config.toml
arch = "quartznet"
model = "multi-label audio tagger"
dataset = "synthesised imitations of 52 everyday sounds, one a clip"
train_examples = 39062
n_mels = 80
hop_length = 160
input = "log_mel"
spec_augment = false
win_length = 512
norm = "batchnorm"
activation = "gelu"
drop_path = 0.05
depths = [5, 5, 5]
kernel_size = 9
stem = "single"
widths = [128, 192, 288]
num_labels = 68
init = "trunc_normal_002"
residual_init = "none"
optimizer = "soap"
beta2 = 0.99
lr = 0.0016
beta1 = 0.95
shampoo_beta = 0.99
eps = 1e-08
precondition_frequency = 20
max_precond_dim = 1024
merge_dims = true
one_sided = true
adamw_lr_other_params = 0.00079
grad_clip = 3.0
steps = 7600
batch_size = 512
epochs = 99.6
lr_schedule = "linear"
final_lr_fraction = 0
warmup_steps = 1520
weight_decay = 0.5
adamw_weight_decay_other_params = 0.01
Rows from block 12 of a small multi-label audio tagger, named by matrix and row number. Rows with one number belong to one channel. Each number is 128 + 32 x the weight over its row's rms, rounded and kept within 0 to 255. All counts start at 0. Numbers have three digits each. After the name is the row's rms in percent of the matrix's.
After each channel's rows are labels from the 100 clips, of 14848, where the channel reaches its highest value: "strongest on" is what is common among them; "loudest band" is the band of the loudest frequency at the time of the peak. Only what is clearly more common there than usual is listed. The data: synthesised imitations of 52 everyday sounds, one a clip.
# convs1: first pointwise conv (model.blocks.12.convs.1.weight, 288x288x1), inputs 0-71
# convs3: second pointwise conv (model.blocks.12.convs.3.weight, 288x288x1, transposed), outputs 0-71

convs1.126 106:177098143166108141164170156098138066180103113165125088137136176102084099134146135135160103102133106118167099067198114168118115147103135158094163134118151158134104123146167134151169090134145159124130161067107170148196
convs3.126 100:054129030112141132096129133091140138157123125183126109000134179122116136070154054112135084117140084097115132079096092086124110147105056098119071124111055081130098096125099124140130150016118125119146118130096142129092
strongest on: people; crying baby
loudest band: 500 to 1000 Hz; 1000 to 2000 Hz

convs1.185 105:119055091155157093176174142171203158151173039162112125198137113129147118123145111122119159116116192168124117145061115146132098134127112097090154099103165142096089158135127107154134146169121127106143117148161066127173
convs3.185 094:107074119145103137098149080124078201119124127059122130141100124205083065150159197121120093120190066136110124127102166176121143105117223121032128114116180116125118130135125140153118115088121095117191160114135132100160
strongest on: signals; whistle
loudest band: 2000 to 4000 Hz

convs1.270 101:163145101155075165125119092058134171066074127154149105138106107125170180181061146115116105134164151015166125174126126199128190101072154119121174162102094104135120091128128164073084119174091111139110116103166130137099
convs3.270 103:117143128178218116137095113159129126222103095104099111042135068121134072083188113132109147098072115153122101170126134168126087097128083124160095141089112088109153121128119145151158123108117232137099118082075127110137
strongest on: signals; car horn
loudest band: 1000 to 2000 Hz

convs1.85 098:112155124123148120166190091132125153171075108083160086134120110121114121145178148138121194166111155140059141163167126134180125156106182126102119126116123102146127156102044177112120130112146101113139108059160181100100
convs3.85 102:055138132125154108069126183120162045094126139169151163131110095185132136078150155114167167139167076157152159141134097105124145124104132133089074120133171115151127194129106118146125125145171098122121124115156113090132
strongest on: people; whoosh; machines and effects
loudest band: 500 to 1000 Hz

convs1.263 093:144169123097111119088102152145104108109137105113142184054122150115102187148181159126133096152077068131131114134163108153174163164113133171118166124107136079132122057103094136110111141087179143048189130140159064098120
convs3.263 103:093159175138160114153115086110171132095127151118153120094142180105095165156093142125132109109119136119156103154184124112128106139119175134152183076142109145143136063159153112090104085171173107117085055145142081187124
strongest on: animals; meowing; reverberation; text has "reverberant"
loudest band: 500 to 1000 Hz

convs1.236 109:108162150123109141173128100145110210124176098124152149125147191088152076079102166153129122097159181111121143130124137181126197139118222205085084153083086123029197122093130106086134154095180115113168136158130173102090
convs3.236 101:162157085121140115134120175169194138191065198114118110142148171123084172178072140151150084160181167162121117107129150132141111169120036123116133203111138131174153123127142093220119159121139091127145155186129064129056
strongest on: animals; mooing
loudest band: 250 to 500 Hz

convs1.254 097:126141148118157138106078147133093051085098132158138111186131167125084076117144095125104119134142055185120116109130129157074113104116099137089125171047144087111141137128102139119142118103118154110111158190153077130149
convs3.254 100:163118102125136110112134090108146179108139103146126101155117147161120142148093168150160151166131160119174136148138167134142119147165142042137135087168142167137173083125157108075132131122063097125112129109170108084124
strongest on: animals; barking; muffled (low-pass)
loudest band: 500 to 1000 Hz

convs1.122 111:066120136118135137189108135100183091108170115201127161158141148149108173099043108136128150140104116153109180075106135126145147136159112097135131143110104100178144146117146118159111125126129121116126150120176154104143
convs3.122 106:113137162074067133120158157084132144115190083137101142053181168113136182010115130102136095143107041152137117169139167115142124136132126117133119181226139082167147150120165105075124152187124129143144149146130119104050
strongest on: waves; nature; drum roll
loudest band: 1000 to 2000 Hz; 2000 to 4000 Hz

convs1.193 101:190099111165138150181198083101193139099187153160183204219119089134092109102115182153120136140079103129148138056171136154156096150125171167115121166095100126148164146075182127190101062116189148115040119146136126089135
convs3.193 100:104090116168119104108136193151102125138142132116122158143157085122139147164129119107115197123239147142123132198210162153114142098136172153129088141144119104088154203137191171120158110127137151110085155157154164105147
strongest on: people; coughing
loudest band: 2000 to 4000 Hz

convs1.285 108:143130170111130116110098123057188125062154133141116093143079186133156165144160162139110106140125140150086123107102133147094049153099159058114140076067144135156139088144089117162153130123153092142099167107108095149133
convs3.285 096:125088147107100086124165100187158124122126091101163158061131130085098132089107094133101126095113150141131156124128121171094113072080058074107129127186137106104089145156111127148099157132153161113123137130172106124169
strongest on: white noise; group: machines and effects; wind
loudest band: 250 to 500 Hz; 500 to 1000 Hz

convs1.33 097:165185153090102160106099101124077120172113094147187115119136115119120177173137174154122136107135095130150210170171135148132109098180140130185153162087042072115116040112152154097147084167089101082142146150129084095160
convs3.33 102:155190101084157126119127162167136146167115106123131134103170164144121196110142145130149104140190123115106164095106087131139107108179133154150107209097105166104070122117108096057136133101079166107176144111118161094137
strongest on: animals; howling; car passing
loudest band: 500 to 1000 Hz

convs1.69 093:078188169177108148161094104119138161133185122132127135101113148154132135139180149130140160170149083099125148148135128162124157079143141149144168102162148103100103139215129148129110107150171153135106151101108117087123
convs3.69 097:126185151194157122121094173132183122137140187129092168146112137118139162117122086160130107135116096135123078105102129122169123142057109145192112170083124152126101135172135111136143155151222137164173092164127183117083
strongest on: white noise
loudest band: 500 to 1000 Hz; 250 to 500 Hz

convs1.66 103:135066163117105095115157145095169119144132101138120127152138132107104173095172093090124177110154175132068123148067129153121137140179112108157165131088147166176144077093172132123160083128090103109064097152128122138095
convs3.66 106:183105169097072147124126128129089170074158158099091137236106068175120121141108160133146074121087125147122152131087132131142132111146197127100143135123159145132067171160130121148117134196102062123134148124149140126169
strongest on: people; crying baby
loudest band: 1000 to 2000 Hz

convs1.158 097:087113121132143094132139156129145119102174131101146119177126077128181128066146170145100109117147135102086125076143113127143182164115194106160115116093083118157138116152134142174116099085132153111115138083132153112168
convs3.158 108:068093024138094152128119177168140168084122122119171107147182114067117127161132187132131112121121174124150111048165142185115153106171147107129139147170144143105136153141107135131110095087141146125185122076173145141110
strongest on: people; laughter
loudest band: 500 to 1000 Hz

convs1.35 087:141190089127111149178117148068118135163136157172163120071144190183127113122046105156166073066100144120140130135107095126086139124132105172126127166104160163140106179077128168168144109140128160144114090095095171120097
convs3.35 109:180117117123115140190115190110103129127159139116121168168146098129086077128160172138175164125162089148172167124110176092146108162149150133054168164114160124142234189118124098039156127116121171128152107121107092135126
strongest on: waves; nature; muffled (low-pass)
loudest band: 1000 to 2000 Hz

convs1.80 096:130125142130155144116107135082169116133146123149100149092123149086158138164147097086116126152127165125121127080115088101134126120073115119085092135135183086171166166128137135136132115135118139088081099087133137152144
convs3.80 106:116166134083126158151134158101106146199159131079106145069092097125130179020126112145124130134112071114118097223126141141147119140140150103099120172157158096190122096114116105129130146166126085125145171125101128103094
strongest on: waves; nature
loudest band: 1000 to 2000 Hz; 2000 to 4000 Hz

convs1.204 099:170080117108120117175165124131134162076129107151140173195107193130135109156136110148126152116125134146134112096182150137138109114124135093104142140167111181212127105107110107177099131204160084107053093092110166182129
convs3.204 104:146153103166076139092129104080125089125119158176176160131145120129184152088103161108145103116150142153104170019075089076148141118113134078159117205092170076143047115161132158118145157126150133130114170153181158066082
strongest on: signals; car horn
loudest band: 1000 to 2000 Hz

convs1.218 094:094172113172121139063086187132159162077187130132211194086108105090118085141138120150142183160125121168154141145117123097150079187098186111152163163112097070076141145133197085147109127112153116153136115209112175138086
convs3.218 103:147176111153157096172137121180090140184095131085132056141115158091121127076078087105123097130107134154199126125110140087107129137140044127156107174148155150164111118165166113175174174084088121125150141153134029116097
strongest on: spray hiss; machines and effects
loudest band: 4000 to 8000 Hz

convs1.90 097:202113159138214134090106187103090118103117093088161078123104147087117095099106161107117074113187174122159115142148137179120123147123068109154105159097130169169090117141105162134128180144112109124141125190113089146117
convs3.90 098:104126065141182116111095154134187123108127138123158086125151092088141066143110139116128142125176098168104123039138097089144148091182149131119083111131148129186096078128116115145123081117087142112166117099128116128129
strongest on: people; laughter
loudest band: 500 to 1000 Hz

convs1.141 110:080139148138098118083129133097166123073130122189158139208100078097111120111123126169115158103154127099050090127123135122170129160152123105131175175102110135093123120094109127152139121147127123145094122131088062080135
convs3.141 116:114169127133194128113128147107157142174141142131117121084225062164154098071134143132130148115090221111039101154154154141094146133149111115149134013164155126167221146125134127129141163158124104115130107116155164136158
strongest on: white noise; car passing
loudest band: 4000 to 8000 Hz

convs1.48 095:056054109114160139136151128091114114135090086165158144169084047122150091044118148142140177147199116115120141099108128097139173098130171136129139131160103100100117174132129146202146067098099147115155125107092090128113
convs3.48 094:156145177142146123181137128113074116116128138152149132135122171140105119149172120136131174130089149109100133106142113147121099125126110126066150128112113081177084133123132129135129181166122146121084128168124147110064
strongest on: signals; phone ringing
loudest band: 500 to 1000 Hz; 1000 to 2000 Hz

convs1.194 096:078095133120177154140102085125188205099138093058131103127089136174083145060204190124096115137097189149102130167077155128136072152115118128117080178126119124128160053128104147119160112111172136115125158172189168127115
convs3.194 108:127140085174142116164121061112062101095132090149136054151136153129140097145131141165149156110142136153108110083122171118137119139200106149102103150117112154137194100148156163083130119200068170099054084038139186149190
strongest on: waves; fly buzzing
loudest band: 1000 to 2000 Hz

convs1.119 092:159187088129112142153132147148101120140083142068142115094119115127144161100127152177090129149126124108095101133127101158153062130160095190097089164101135183163160133115175112173126081094131149119131121112106149092150
convs3.119 108:067121149115136158175111143132142159164057105055109071105175111097136118151171124164154119120067115131114077194125091120124130157126120065150093111178100136152173074148131106140105148176129083108161181072147111115116
strongest on: sawing; crickets; animals
loudest band: 2000 to 4000 Hz; 4000 to 8000 Hz

convs1.230 103:146141133143118119150111143113148146151137076152138127123110157126145097089170182088175130125148106100127128137098074159116122131163123151095143143107160119116119131226117138139112118107127214117129106121154114097151
convs3.230 082:132130140103115118132174089105121140111153143135171128158165020142119131114160178109072152148153113138157193126140114137169134115115128097132119145200121148173146128033140123127155086167064065131115145118144116145121
strongest on: white noise; thin (high-pass)
loudest band: 4000 to 8000 Hz

convs1.44 101:089144135175162153191125113096132106088161107163166196195123113132121154159124181145111166136100044127092119116115107139121100151123077150112124149144109159186131149156131120142141123094125107151111122086108126160116
convs3.44 102:102137114123093152164159113121151126178150141124127114163140089107136135107094075149129142147141130162101150161174172139135138120105179114136102098142174183150099083144162142152150172178153111152124133094126179158147
strongest on: signals; whistle; muffled (low-pass)
loudest band: 2000 to 4000 Hz

convs1.68 104:087117174196145113124112146091111154146138091094202161142093107152096097122165159146131114119130185105162110127153145222144105112052157014142095156120087143073120076120140083118105111101162109151175133118100124105122
convs3.68 090:131111164110132194106110107095114128088158122149144162094149145146112127150109164134173161106090166178186101156150184147173097150117139162202170172087139134122128166127106219150121196146112186150117123149154146116144
strongest on: signals
loudest band: 2000 to 4000 Hz

convs1.223 123:138124139109162114129126114150096122148176135101133151152088113135131074117100146197105149072124133144129051140171116243158176106104128181121122140154118105103140215142121139119137152091108125105193141133071100124128
convs3.223 108:165150158121095148165136104086114161171154118158158133226151128151125127109102094164174059075091082128133173158084093092093075105081170110132113146144165117135081093146095139096110142101137128171138131169186131152093
strongest on: people; coughing
loudest band: 2000 to 4000 Hz